config.yaml
crop_scale_min: 1
translate: 0.06
color_jitter: 0.1
bottleneck: "vq"
downsampling_factor: 8
encoder_norm: "layernorm"
encoder_parallel_block: false
encoder_conv_stem: false
latent_channels: 16
decoder_block: "basic"
decoder_attention: false
residual_init: "scaled_by_depth"
lr: 0.014
orthogonalizer: "polar_express"
Rows from block 6 of the decoder of a small image VQ-VAE, named by matrix and row number. Rows with one number belong to one channel. Each number is 500 + 50 x the weight over its row's rms, rounded and kept within 0 to 999. All counts start at 0. Numbers have three digits each.
After each channel's rows are labels from the 100 images, of 14976, where the channel reaches its highest value: "strongest on" is what is common among them. Only what is clearly more common there than usual is listed. The data: larger renderings of crowded toy scenes.
# convs0: first 3x3 conv (decoder.decb.1.1.convs.0.weight, 64x64x3x3, each kernel summed), inputs 0-63
# convs1: second 3x3 conv (decoder.decb.1.1.convs.1.weight, 64x64x3x3, transposed, each kernel summed), outputs 0-63

convs0.21:480525560528551561447425518524476463459469456469504470559482437408483475508526482521525474429459455627575556583486480509443550535438456498381539526376519546503566495466534504455592539525469547
convs1.21:632535422499458460463582508494589533455567527544493459534505522488516549485529501524497503570512610449469436397556511486538414480520535540587530561531442471542491497532481462502462442544604418
strongest on: blue object; its colour: blue

convs0.3:442554598601486519562477439485462515515485518501543470530594489515580429484440515493428510458406558471482544427550591495531567513518466572547540446546453554487593569471522510545547470504553581
convs1.3:444557494433477463521546471527519408512538525484447478486377487446432575579566470496555528561518463561533517590478564585472509502476453604460517524479548442483439578520504507439412565445534475
strongest on: light from behind the camera

convs0.24:504459504450483452539523512490491521498414481535563440470511424387374578483479438480498464387448500456542530473568445432483507579479575565508487516401463464569460479537491421455494509513464572
convs1.24:521501522450423546468380531491529532453547553527506552521475535638479546567501519515505513535542562470478471418445504634507520505464526385476556510537546545530464548472474466459503469556613446
strongest on: blue object; its colour: blue

convs0.23:479557443542504589495465461499496477522523444541494472446531481468416411473432563485488506475457481501468479454594551478530526550406529641488476554489452406509471472514471532565424458456540633
convs1.23:559462546526474464560529502487573484400520569471516540522530444567494630578576481528513442533496482595480533605410539542482597457535478468503518503483519542527545548558486495426562518464594518
strongest on: light from behind the camera; count: six

convs0.54:491532491537410494595525510485401515540465538530546484431397487539456499449474473536543472415470490456391584409565558421543518557458522504534591467529461491490588529531504464476509442475441562
convs1.54:538481568447514456468624407507520412538524525508491512565609390499498663479498519512491484554491512586507509554519478560525504400511510511482465542443535477563437514442477472498574491481519486
strongest on: light from behind the camera

convs0.62:518536537511471478526472497469579454474520573549434423529565483546454498484411488564507446500639443556548518428542487498521438622446441400435502522530521540547546457526505423430460462511511474
convs1.62:458469565511537498555543415495516499523444516502423548456369535398456531537569444451539540425454541456466502522405519391516513494492582573598548506490481495482468513479485489433543542538583529
strongest on: arch

convs0.28:503489525517478490544455434417463490453428482591527357422516446477515448449482500521589458528558521546474667386539549488500492488510488535485533523508458430444540502492526439468515517486548553
convs1.28:441550536511442527603561531541549509585596505454484541413473489494431601511485494489624514534412508497522459495459528543545524572543520475496439486525448597612487516472547522508515465511424549
strongest on: red object

convs0.39:540453485448448549473632580440570499481486485545595454593545402574432505499435500525462449522553532557553569466504436444496536581568560500472493505514504546506528462472417486491549499462489569
convs1.39:537429604451489477442440373562553452461546588522444577432556544486497449498575449513486508550490552470547494520526530539546520489491483488481551436426512584499518461469409523439418510533581472
strongest on: tree

convs0.2:450552484445487527426503508515574492503465525477450551630522497491541414525466520459464563605507473457482509505472520507495508576456541521519515389536562443394476452530414628483455499489571559
convs1.2:461366529525493450480428591495475545522523470543558490514534506487495554455567461485585435397452531468529477497551453497481460421559412515484493620470491401565430490523516492478495515432446438
strongest on: hammer

convs0.13:496532560560486508601582410508432506436453537529494510519546457534448579454510496555512498561377509539541538385474534440428546497541517543406482600460477499503570549511473513525558470472474562
convs1.13:574539485426502504472488551556502497566567456487479478466552520476499584483538538462501492533453494599429508649530539608545480460438542446451433401584589535485470533562477517497461526511503450
strongest on: light from behind the camera

convs0.46:510547520504449509453485502459487508484475556448485407516511454445471558475520544462536406413551473465462524451461513495572525471461489528438574627451370474426616555419532494530525460467530551
convs1.46:557437498592555464511492572532514586478455395555463554448373543532505473509520426547507533508468503508530474581515619515448490547556555483472486492503571386572551444562479458476517529505502524
strongest on: teal object

convs0.14:497439474475500535543478440438545540518464549538559496528526541482517443490530480497569568534597468449474500563459501543587520425551427503528424399486435612463353490452524524504460491543443549
convs1.14:517540463544507514391551532591459455473541477494433561542449471533472548539511443488461450526428561466543500498478487494460446532470617524418556547511600396517620431532465479506479473479578476
strongest on: red object; light from behind the camera; its colour: red